From a checkpoint of a small sound classifier: depths [3, 3, 3].
Rows from block 6 of a small sound classifier, named by matrix and row number. Rows with one number belong to one channel. Each number is 500 + 40 x the weight over its row's rms, rounded and kept within 0 to 999. All counts start at 0. Numbers have three digits each.
After each channel's rows are labels from the 100 clips, of 14848, where the channel reaches its highest value: "top examples" is what is common among them; "peak on" is the class under the peak. Only what is clearly more common there than usual is listed. The data: tunes sung on syllables by a formant synthesiser. In brackets: how many of the 100.
# convs0: expand pointwise conv (model.blocks.6.convs.0.weight, 768x192x1), inputs 0-95
# convs1: depthwise width-3 conv, stride 2 (model.blocks.6.convs.1.weight, 768x1x3, trained with AdamW), a 3 kernel
# convs2: project pointwise conv (model.blocks.6.convs.2.weight, 288x768x1, transposed), outputs 0-71

convs0.741:564444512453580511439521523546469537525512395567495547510524467499500498464498473480528469523467487528513480463492512469562486441551537520501530499468420511498516507508414547480417443448487423511484547447566461477493451471495457485508449473448500501538472509507570423506439447483496474520
convs1.741:542548526
convs2.741:537546516431515488501515613531512532502508480482494488513437494485452544500517504560504515515464503516538540525481530489481511484497559538441441429509447522485533481443511513496499511473499543543525491523471502425534
top examples: consonant: /ʃ/ (99); child-like voice (58)
peak on: /ʃ/ (99)

convs0.671:466548557451538496462490599467541526500502371496524560465488508563546480500497424444544499540544456540439506477540531540429499487445493519442477502552540528500541563571476515517561502512486464397535500481504520555543450453580562530503505461499450491493538477488517497525518501442461528484
convs1.671:527545545
convs2.671:525442508435451456451519464525509559551483539483528523455610483485487543519553540544494499457503459493491466506489569487481499501424510434561489488434477547538482469505469531540562556481426499404433537514510458447588
top examples: consonant: /n/ (90); first note: C (25)
peak on: /n/ (88)

convs0.319:453487494459460491499450551447426543487518474596509439478493531555450508556438460467414497536626386538516478464485476529516534394485516480467524530505479531528443551476517532485495528514532499458540533467453551503545442480542551480528477453483478490544546515470578509526485517503474500514
convs1.319:507543554
convs2.319:521463486511564520522505496415529438450439499563437459478438559553501473567530547505502454449493504484537508489514556542501474519574438496554516465458493467508468581567459536439525462464503523450460500498564495528465
top examples: consonant: /b/ (71)
peak on: /b/ (37); /t/ (25)

convs0.479:566485424486465437506488525467478536509488538519551558524413525503593577410484493586485497505493635427518487455467492531537503480535557578537503462507509558505446527459493470514470434505536489460522554467407475515522495497484491547468560464459508494414542571418462511547568432552526488504
convs1.479:562521522
convs2.479:460491576589567481524487491441502494544506489463517500447481529537553492567568409460500571460500477545480518500550484448548433489486491563436416444460504475511498452453452524437510531519478469464497527557519529489452
top examples: consonant: /d/ (52)
peak on: silence (82)

convs0.427:540546534507561522557473524373471439531505470503481478479540547444534518449486505525539573467500500530520536526492481499451486478433521547500486492554518535527528463447521530454476535553504552519479546457494472504539558483421466522549522473526483531478473551473560508569521455474416493558
convs1.427:450533535
convs2.427:452470483565528521417492523512490629467468520526445451503511510476454565481504536490550502518510470542525497540469477501509410515455521453479550476487515520568434494526421469454528483521495534516461500466472476534477
top examples: consonant: /n/ (100)
peak on: /n/ (91)

convs0.664:460428531481505490545454554431521464512490477536460515504548520496532501477452490457491511500590572408550488534476516493484494433569480506440551465448460512423418494514487517470510533469474445456447582522506545551510561517570574515535570502533513505480487542532429480475481470449496468597
convs1.664:532561509
convs2.664:465422513448509492418459532539515467501466504530476567569504472444505493492460584451508476563501548544515566579483575441564465536440441500540467575537505508492500599466505453488469527531443528495478533465490455546574
top examples: consonant: /ʃ/ (65); consonant: none (31)
peak on: /i/ (28)

convs0.162:462506509532489533548451485493488476526516510490552528539603535550463505407409482466504461458529528517472452534526481542451507534551598576467482477495444518511427498501597499536431509501538527446509490509484598436485428460494525459461498499473546459491510498467500511558497529534521493550
convs1.162:526554535
convs2.162:425465497549542491381542512520512501532499490509573488510487477439523431449525508507523503459508482416563530570468472529514475569492494477529589502507527553481465588467478521483499485501501518520526478505510508433521
top examples: child-like voice (57); consonant: /n/ (29)
peak on: /n/ (27)

convs0.371:500583547503446487543517461493518552513499540465526434563486551521432538433433488417464502464533509504525506498440502509453545440490516494552448461443491475474477483480452474495507490472492443512441493434462407469452486473523542600549539515510519474465477464428504555448499548537511474511
convs1.371:443521467
convs2.371:458531501512517505490560467517591481399492529518475489478586459534433442466489429539533469505487503392495448418491495559485469513535472444497513539443583535565559525442511488481516459429487537535488520550462498561562
top examples: consonant: /b/ (63)
peak on: /b/ (45)

convs0.75:480525515510469514495557540493501516502504449547610493428458462536516535440455516499510457562449507519478590522557602535491556456524507487503531532513416524533472509559479476531455477498478521516421501445533510497477491520480480522593479456502453552491521533432491542500495560438512451458
convs1.75:534548536
convs2.75:435496547545493544437514496443458515508474463463504475549570493531404470440446472487494464497479572466526487500516527543448464514557501503472530538471470547452490460525474487521514466490580482561487486442507500556460
top examples: consonant: /t/ (82); deep voice (55)
peak on: /t/ (82)

convs0.653:517476517499478570513523519557451539549519491513499514503577520520483464469507479518484514486486479481406454419503526482429466482476431524491494524534433512480555479438524536537480547478466401532476530471550550440432528466516491539506547533526559439551514516497517551454457499438491522531
convs1.653:437512526
convs2.653:505464501460508564453536520499493564486503430501458545468499513525439556501529484515506532541483523524517471485524545472417484520542507574497486433552510514484500547456504500498495506528549516518577526509525526501489
top examples: consonant: /ʃ/ (93)
peak on: /ʃ/ (92)

convs0.656:508527516487486516537459581517547478426537413510498589465486543511569488574483488454488477474512516478538533452531467504398426481507550582485530527459489489495550490504485463424580470556529395536416503542537447435484495546481516460450508464462495564454549501500487502503547509527511513451
convs1.656:552535529
convs2.656:531459522497473489525504505481499563441472468454515519390500537518468492441489469506559545467472517441443524487450488495533523469511478510529571566516556459579542472494588569540503472512524559565448507522508436452495
top examples: child-like voice (83); vowel: /æ/ (49); consonant: /d/ (47); consonant: /t/ (36)
peak on: /æ/ (42)

convs0.693:476494421450517470467495507470464513495558470552502584461546511514476528470522568526586516503475519494473513533578476485473469484455435503468473500504405595551533530491557437496467475529559525523503455507483506499548451486475544464613531470530561540556513527488529518554514510504555491452
convs1.693:536537546
convs2.693:500521495470443472542489542525504482482480570427526523501556570502552514465517523496491459477483477485455525502512595553553522481472507500648424529496450448495515509485434526487563521432460510576504518518485478567418
top examples: the note B (63); consonant: /n/ (57); first note: B (47); first note: E (25)
peak on: /n/ (48)

convs0.342:475461494492537516487464549522559468486485541561544496337542559488465494492473475492521491554531577488585467438553518602554485545482474512457472417536511466511575473475462488483546476494491514490465456529455514537526473521448551470538516546531423560433467464480461462462529540465494451525
convs1.342:439503533
convs2.342:512402405515554509519482496514520438481490502550481441510483475503442463424537465483497487527480488556504492532522450529522563470464539528500464503432492530514566583465493537510571522526458465523539537480479471546552
top examples: consonant: /n/ (80)
peak on: /n/ (66)

convs0.764:577505465547454469518547465558552537456475465515488516503544494490497466450435507519467481455517561516442494483545562504477498431483448507530545560452492475395497488589450466499462535513507561534553486492505537422524543524532455570531453470574411492505467488495503461469559472454498485553
convs1.764:528546543
convs2.764:555492505525449548518427505455509494488529458490583423506529486478516456504479562481540484529524498412406517400466484474508530521473528541562542481525501542467426503482500511527488550481503473472492516508516484532549
top examples: vowel: /i/ (95); clipping (27)
peak on: /i/ (84)

convs0.639:536460424525465517508512530534435499521483486426549459512505423540506484553473551488462430464485579482562471470542506612508538506568484511514548435535471615505456510460513507497517454488469483516449547569494585555556455483469487471492446494440514521583484531514536520530500449437539540469
convs1.639:535486442
convs2.639:463568441515575504527542445541488483540432529464516521399517419510591479485476518515473522517545431501444472481466449534443535561385460468391423495474486457530537569488462489464490536579427431483485465510545530492453
top examples: consonant: none (37)
peak on: silence (48)

convs0.762:519460451506521442436539482516501587526517484554564545446523545479525429462467453541436457511506539458534425436533501483447495531511512578580518480432473501492480523509537423501469484529617438545515477468555424486532524517500504531426503530522522523478484536518488511494464510550489457491
convs1.762:521509435
convs2.762:501473521458512477537473496519518535585493527469480500519491523469588456447442496483479528506566487369518528463515497428528491500525487510493451493513497479560532496473527435473459493515498475520467516523469487456481
top examples: consonant: /ʃ/ (92)
peak on: /ʃ/ (92)

convs0.341:457506502599516483484523501410494527529450554431518439526510485492533527507504441448566542512499451508500507553511463522480477499498486504460549511452477521515472518536557546485446468568534532525436472496499488476498480579444484470582458459548564530514550554471518506523559478566475504491
convs1.341:536541543
convs2.341:534560529464525510513567525485544439455491451439553485467477501449516476480509442547517542462489488522559459488509527520413509395512522519463454529480472456467461551503503441515457478518573521480571516503497495534430
top examples: consonant: /n/ (84); first note: E (40); first note: G# (30)
peak on: /n/ (72)

convs0.491:492469484471505491567519542482526542425516483504482486561520549468523469462432504427574453493568470460494527415601499547470495482473517530529540469520526475530501518499442559484532506521459482489507495445447511468432504481468516480540527511499461501495507498440560495455494549527524542452
convs1.491:532552532
convs2.491:528464552567446492537543481492466458543435547521475434517527496479569544514499488503442492515517466433531536503532476492462541503521471488467543510496514564442480571527508532488519531427514570426542520572489538447452
top examples: low voice (67); first note: A (37); vowel: /æ/ (36)
peak on: /æ/ (36)

convs0.448:496482479525549534542547494485457546507541515448567524507472528556494491485484465435483518553521539494512443517514430506500408399441497535460542450517400544519566543418512451527527569501443565559465467492485524521498526495514452534538498526454496475512484472459503536499443498461497536457
convs1.448:536537546
convs2.448:454492498477529485557475563490451443560491518460481488415562483510482527462573475499465541510523523562455531572564476503518568544453509564448513482478491472513499529534482505597542525486556430462518557493514522487511
top examples: the note B (70); first note: B (65); consonant: /ʃ/ (51)
peak on: /ʃ/ (42)

convs0.442:516516513527482527516484436567500506495455463545471527554540545540524561511552475582489513447474523503551435446497446510541544505437507455539534459520546497466546392484495510453454555522497567507544464481510443445480483547532436529498446550483468507474493512507575506420502557532480500526
convs1.442:568509506
convs2.442:521459480535537492512542455395431480510531529527480530455482451474465544484502497465523464494541443538528467512558518480476449559524533497559549523505475566466499474538489493456543528544560427530433438469518438536486
top examples: child-like voice (56); mains hum (30)
peak on: silence (58)

convs0.513:528530532518533533487398573509507530497512537453557577445521504544423519419419548505557462540504511448531555470471461509516508517517456480556457478498493512574475523569502466475494477480445566523469513467461462489507546514532507521535475521522586502494492502517461455451478516534438467511
convs1.513:497547551
convs2.513:502505476525489485438488587541515473495524522420518523539493455489477491496479451435536528496559526446486515536547537561504581458508513495477526472458596474511476516546571541627460463543526489451527520531546525495463
top examples: consonant: /b/ (100)
peak on: /b/ (100)

convs0.295:479493475457509449451464585438534507381518441505540497530500489479493544413497554482558494471459488424475478503509408421595483485428564492541598485497530553480502497515572503512494433495509454476442519468494549431476510503503441435413490475508533539458451495514464544487540516453543481476
convs1.295:529544545
convs2.295:492445564513505473482521492477479546537450526559486432500525540550510532581412501444545514495504556524513573524447391467488550471456478487544557485496562491541497475569439428457448511519494502564553525464490530548541
top examples: child-like voice (55); consonant: /t/ (44); vowel: /i/ (36); clipping (28)
peak on: /t/ (44)

convs0.457:535425557481495547474562482456513519551403469480446479597453422519504545532525509550461521527525495531450481527510493518429510477485446508496418521494490514509468536476547546501478440498490601451420499532535539515514424469489492447472519544475537603446499417516522536512484501462534571532
convs1.457:530543545
convs2.457:537534457525511473550606472381489472477421494545526493613478544529575514520490443500516420509506463454474502513508497508488604482506499473544435444478446537507591491556534526487596467492478551417485477553504451511469
top examples: consonant: /d/ (52); consonant: /t/ (37)
peak on: /t/ (37); /d/ (36)

convs0.622:456504418521521472483472479482445511471499494475502463507497483498522409566572527486479534547459535460487476505488460551508547516541501412535526490521457566531385497516464539492508490553497449511437477482528504515572496556590509483528452412525526518488568616460437472499467446487596499506
convs1.622:524553537
convs2.622:475508510508541516499489449515555441458502487601420448523495534485510532540508493496471525454469559508428503526504467551540465441479448552586460517553504530430485500533533534503497476504566438488488553448511472519544
top examples: consonant: none (63); high voice (53)
peak on: silence (67)

convs0.226:496551511456481487507413558484503509493535600487468534484509556500449496505497536468491551552555457481483494443514459473508448499523488484490476536510492444509508625598523485492507500541454477496506499490483463510542466493508532489536507446452511586450474533486499442508546570460523415546
convs1.226:536556520
convs2.226:475518491514532506495546446533556496502502519504403557478492414504524490522500532525444529526557504566433501508487467527491476512500494460514501454499498523540566471506544516459436482445559608495441510528500609491427
top examples: consonant: none (97); vowel: /i/ (40)
peak on: silence (76)

convs0.441:479509536477442531448454488479505538536492438521511449491502502465387472509519520469492578554469503531459579510523533452488459451481476440549492480492487548468526482451478532564495543456528503483445458491519502503542494561501505483524466570472539421391496471510523530477425454425592501506
convs1.441:530545543
convs2.441:515487493469447494450488466489543490429449487502486485541583523520513505470520405468416517552533495454579466493532436445458539460558507457438480491474474528493499477542500534464455476515503520546493506457539473463446
top examples: low voice (76)
peak on: /e/ (32)

convs0.486:513457477544512500503587542507398486474515524472436459428517511432513447539488459577452504520524472517461469482441483453539521470552489463484487493529410483572538522500436571510508489531526498474472451511509467494483468443504547491548482559540465517494538479482515560533535555526519511527
convs1.486:521516436
convs2.486:535582560503429550453514452460466538444546523478548520600552477548534479443527568502543479478455517463526519468503523511484577497485465430406520522505486492432484515460567469525563479483501505543465493572533522478547
top examples: consonant: /ʃ/ (89)
peak on: /ʃ/ (55)

convs0.541:510490502528454479434505501534489534494496494431528562497514500481603553488473459485484484532513478546532587509496538442539511486584569527493578544557504471527528468490564513585486489518537450492526473434486478431464513452497579465482403515434507498526459480459456486494504535519543499502
convs1.541:507432487
convs2.541:532506530485529506511479558538506525511468469539526492553458517515424544492484406477498461480515518544497520460500489489484488510533535503552525567483532529428543463540530481511433464417542445533502446459565518434479
top examples: consonant: /n/ (63)
peak on: /n/ (52)

convs0.373:555460470527469497520543447494520555473418502478505538534516473398488518577425479471531541515475488399562444445547560482469505465554556447519511508546510454504453537486476481487497541524502431507546481503508561515547453489457488459501505455474568497589443513457499523490503475447482523567
convs1.373:525546545
convs2.373:573446532534469527496493455563493552471503536460571492542477515548479437518590479489556454513537513522509549499496517418454479499518541459461515513576485475428426561524453446522470490451494505479474447547455398461467
top examples: pink noise (42); white noise (39)
peak on: silence (100)

convs0.766:502495528535478484527525425413544497531487517456535469515506550456526528433508514453525448568537518436535408489471522498515525544573476481488430496503421483489457530470503511534544516538516467471516621450458514469503516482497524523501462493495494479572443468531519513516508553462500495480
convs1.766:500529563
convs2.766:459476459532535566514575502535422488483480466522492476545434494420471492453530475566469518501532472466508451470553498557501490420496537436436397486475524500530491540544493521427562548471543528561525457523517514494485
top examples: low voice (56); consonant: none (52); consonant: /d/ (36); first note: A# (30)
peak on: silence (42)

convs0.96:490504546543460465441506433500467509573453544503496496478442454478478565451565439548524560472477520540529480462582501534472460445537478392464561391487539517508519434470490551447505570521545477436519478487526500513523453390490552500489535470557497528492525483548456479562543532495487483545
convs1.96:505489432
convs2.96:522536458423540545499507468475502508441497475477488444517472530501477507474525507540536547437517502540449568529396571514457506542451517457543522499582504475475472541557509560557490473502463523499534501491530501545514
top examples: consonant: /b/ (67)
peak on: /b/ (66)

convs0.49:529466546522465521499452456494492541526452457442462500510503557534465494492497465491540473497470550456494565426450528526471556472512522521500487483449519513533469522477411531580481444597456517497432444496508489453565488425492518539543485500460484431433471506483499509520491493464426517508
convs1.49:495557539
convs2.49:496489534514526476561492521498514449514516456510532535520465490485433544491443520389492477558486522430463546448516523521534557500492536492489508437530525498478471420497490502532540465509496482504512491597488419519479
top examples: vowel: /i/ (46)
peak on: silence (95)

convs0.234:480542517499597573526473552511444490525489480517476475517521520550564549475527468528526518464545449502454532446522565552474514522434484503505502555485503488503512456473499499501475495565533471503540475481489514498488517576534561495456395497508490434458464462527433455502517579493437616483
convs1.234:495433517
convs2.234:508546501490469389537523503440528548567551508445463455554530540564589493479470439419490514490555439404549587480413488502507510494453467507525513571496569513503459488474539548535445487484505448490573460497445461460525
top examples: consonant: /b/ (94)
peak on: /b/ (71)

convs0.366:505483456479403581504486521492505552507476483511430495553556526461453479505467477500471491497475503505520545472595547469547529479475499469515579531493479478470485515501467535465517564509525502580514511595394459523489427548490471506534481504447404437522503493480476511480566471528524490495
convs1.366:517545549
convs2.366:405466518562517480515491462464480575562440512499471497501423500470442550440541493481411513518564605474427481488628431498426484485489526465460558492500471480527530485519361476514492419511490545494479495532479437453457
top examples: low voice (92)
peak on: /u/ (33)

convs0.481:515482498554491490506468494566499561441507501491518502455484495515487485522526498454446477468536498505462424504509511490518497517427462506457500573508513526441446475513472477531470526508474562504503464543445524503484485551487495528431515470547530511453599506458513472411479534464413565469
convs1.481:522548545
convs2.481:532474490530513480507517550541514412503510495451453526554463490481535477445602497487507533498514503511455481475527512476527527466443464465500525433491509470477457473468475500518492479432521543439489564558510465461487
top examples: consonant: /b/ (100)
peak on: /b/ (53)

convs0.0:463538463461541506482433461488473457480488542542543537506487471540488472444423529544541574518553574519514443537509534465524500544499488546490547461452427460519514444468481581523480508568463485430481490478421486489524525559507533467450511450481541467483487400490534547490533461540519579555
convs1.0:545544530
convs2.0:491486530558538509545543484539495472539481520511458490485569537467495484512543454568525460476525477522467476530448488524536534506528412476472477476566469513435495499507487489555555436445500525459518532444462529421484
top examples: consonant: none (36); vowel: /e/ (36); consonant: /l/ (30); clipping (28)
peak on: silence (56)

convs0.332:484605401496477513527403453427498554497526510472538510553439517494510465522547518453485448491480543445509443460482519488473503562500463486549521525430494540496546507468484504560506533529415487502523526507493539456522537485483550525477543522577505505536529477468500544473506530558491499393
convs1.332:438485527
convs2.332:529554409607521549576528385472524555460544577456452549525543529508524505418528489513498524516535516418554480468512512482524437455419490499480502486561542426535555485532549440455547516485426466449482542515457539522469
top examples: consonant: /l/ (43)
peak on: silence (77)

convs0.209:527402567486498517491484519525484513429429492504509535444467515469528489552539505509449510494534537499504480510498484478403479524426439442473500537507544456517504513497540498540486543506553520535446392425503501508510473465514515477467485504560530492434426545473486545420432524491578530560
convs1.209:434485513
convs2.209:574464488439472554491407461466529437448528482506451498435508449510535556553481539475490539529493548533534499493475501485500423511453474442475520560496516495563447485487445489503495504474458509484528470553524405454451
top examples: consonant: /b/ (45); vowel: /i/ (36)
peak on: /i/ (28)

convs0.537:527533540570474495507466476542458551529462509573512503497476570460451524546469448572485572584534499514576505510586523415465515561518514537469525508472488487438493514543404567537534537495501483487479544543487504548531479495523524521458457492522547459504510524562594505605465458528556477590
convs1.537:526552538
convs2.537:549443569517523511538537515504529567541487503540528479508458482471561533523471423516393540522538508495504468529515439503491546433548480569472521526536512542498575503482496526510527447534471490526409555534464496471397
top examples: low voice (94); vowel: /u/ (42)
peak on: /u/ (42)

convs0.320:463551535500488476433480525512458493528548475524461468528533577587495497519614505559479544520511509456575569496513531584460473469490546492428481480513445458521587415521519550511426500548515454478417573480528543475494421493465476456541439537514491537588560528538464472488511478528469489509
convs1.320:548534464
convs2.320:522529405477485479497480450518507489464469466454543473522458452523577529493552534501522591544567532437490517446474532508497465474535561478501496554490432455545466543413593476470575507410523540488451474529502385426482
top examples: consonant: /t/ (100)
peak on: /t/ (78)

convs0.156:499471474471531542462466561556472486511496548508622529540474528498538539426481528493521520492434465460460506504505519438499504513486491467492514445543535483441458492516512441502498459505499447482539462600446502491463395476446505526517494514568526520587430518465483521507510489484476439455
convs1.156:533532552
convs2.156:464453533515451506495547494522495521515417512597416503517426477454515502538532469528507510549560465605525453560534433448495579478572454551524534499470546492423505448508475437525567504428523489501479479469475500491557
top examples: child-like voice (100); vowel: /ɑ/ (39); consonant: /ʃ/ (34)
peak on: /ɑ/ (38)

convs0.550:491516532511473526492513534522442509522494558549537488480437502509500440483542459497523510478550500452450458555437473480530528469468460495485470512493484486570473533544488463489424441545526492541550535441549490534558487433456460514418535482450484490434550487437498591552411492500563544462
convs1.550:438509529
convs2.550:546520470488434532482510478505518486493464512429570486445468505484494505528501452514498579493480539497521552510467545462518489539404509515459458590480466488447475551470564443539511415492503502550492449545497580493502
top examples: consonant: /n/ (60); consonant: /l/ (33); first note: D (29)
peak on: /n/ (60); /l/ (33)

convs0.290:501519520486511420454459484538461486443499560570528433546534455483482487515489544559472504461437523528453451464441512498499534537402513415474519465456492544462501548507406527482494467467504559438562481509478501526487493444459510456473574568569525539526466543536560417375514551513488496440
convs1.290:568511503
convs2.290:546478450538523471474557510532483469484502467523521541570468487552424501490485448545515581537542471487539540469517466480538541509518529497461473493574436578422465540525528441558555544536456482446464528534458528539534
top examples: child-like voice (74); vowel: /i/ (39); vowel: /ɑ/ (37)
peak on: silence (59)

convs0.641:535521499565539510468536463561482463501513444402474476524518552571474545553489540549498564525496523486494499504469518590526432493517484565465540458442553457533528513483522502553543543582434535423507573506482471529524497465455511553537531495542435482500548497435548495539520550431461540469
convs1.641:515535558
convs2.641:475529520540548464502550485538515537455529531491498506459539535538539468477457443583500441535488519474537486566507546509449525522490478521579510523466516525558496459468553564527460521433582470533546589498521513534450
top examples: consonant: /d/ (87)
peak on: /d/ (86)

convs0.309:533496580539529588487454578570544515523395500531516492482545521576465483479457536431494497494512499446526488438570481499510452548536518527533430501506459507482552530549579531501454516526501525571542490471504441463493501489505439579520487494464508448497431511548454492470457513513414464489
convs1.309:435509523
convs2.309:513498509580481598469482555494516571491500494504511487523493530522473510554505487464505532523522502392478529441529518517499524505532530498453518461556471456438541593487544479542494525447542505446524535541541570467441
top examples: consonant: /l/ (40)
peak on: /æ/ (30)

convs0.433:530492486484479556435526460498534470491493521481444478494495530478557464506492498454620534474545481500449438451499563421498429513475508532512509408488495496446429526600575506461507501524528509558555466413540565443537511542610502559474515513519536504461461541483532448495515455418495530491
convs1.433:529539549
convs2.433:491536451469494525542544562496513491487515466505497506470582469475540493513499536403502505517496531495482495481542469551500561509488416506482485420520514504485494456512541599556498458423526471478490564495516480527486
top examples: vowel: /i/ (97); deep voice (58); consonant: /n/ (32)
peak on: /i/ (75)

convs0.629:461391446571472527458503459578504488517491556486513464447472466466525547511519510538488488440443493564468543444475421530474583471505495510563496546534470480491498503483473481465532462562515548461547531506554471461498514483575488525459498462481513587472444566527551495484500528491464538416
convs1.629:538550529
convs2.629:534527411442506458517530557496530573535473488544513518500428438592540558458500507539506496550534545422481542455509516519512480512484463420510445495494475523534457559558500514452495494464476515576457542506560484473465
top examples: child-like voice (98); vowel: /æ/ (55)
peak on: /æ/ (35)

convs0.293:482559464460522503435529513480474564464517530534529513437528513468539503461506527488496554554476473453515452544522479433488451494466458480419507511512508478536494577537481513469515517481480547535515494571489464606399494503482555452474507428481513486516575514468547389467447451514458476600
convs1.293:522503434
convs2.293:553463523506501441494508509494570495468549474572564472496513520548494536509487467502527582529460466541541496482478584481483445506567527438525443506526526519468490496538509507474556555491496555448508528510543473483517
top examples: consonant: /l/ (100); vowel: /e/ (38)
peak on: /e/ (30)

convs0.336:586451484445493461464519457487529448546436494518539547552494494515508531494471481512551514518498556525492455445478523438488508495478521482509508546520510466498491403539465542471488481456459454446516509435513504477466511539491492565505532513492470518486574580421534498506533458487494432483
convs1.336:539519446
convs2.336:440519516521488519498514497480493542437468518535503552503562574508477459423468484489493525411535472482458496569503530475472554533548437440538453499568506523547532489466471515521508505573539493398545553532427476502433
top examples: pink noise (29)
peak on: silence (64)

convs0.344:452478536434483532502514544516465628413455515581540529483569514459541496537420498480493483580494429512546508506573552495532437520542491472487447461450579565484528511484539525524445554524507567540497536469506448499511433475517474572452520430466509467490485456550462468538523479510538509475
convs1.344:436496525
convs2.344:556480487486482469468488555501562465522490529507470486483450482514552424498554458472527500448421479552483488495482557584422521543515491522490559454494558531475515474423498446487582439519394542527517509525468492489526
top examples: consonant: /l/ (62); consonant: /d/ (38)
peak on: /l/ (62); /d/ (38)

convs0.552:416523563516479528471507527503451531510469547544465486528495496410482437432501512475445584452577464545506503484461500531487441555520564442467475484535574490464474527514444469499519542391566539505472475514496494533530492504455565502583469473438440599543514435582488495504472532544466464549
convs1.552:524488436
convs2.552:540476510430506465493411469452503582510552495527510462512485539505480397517586448487516515496494485521518487491513521492445505460479480529457532518485554513510537516529542510464455514473546505587494573486504532557518
top examples: consonant: none (72); vowel: /e/ (39)
peak on: /e/ (30)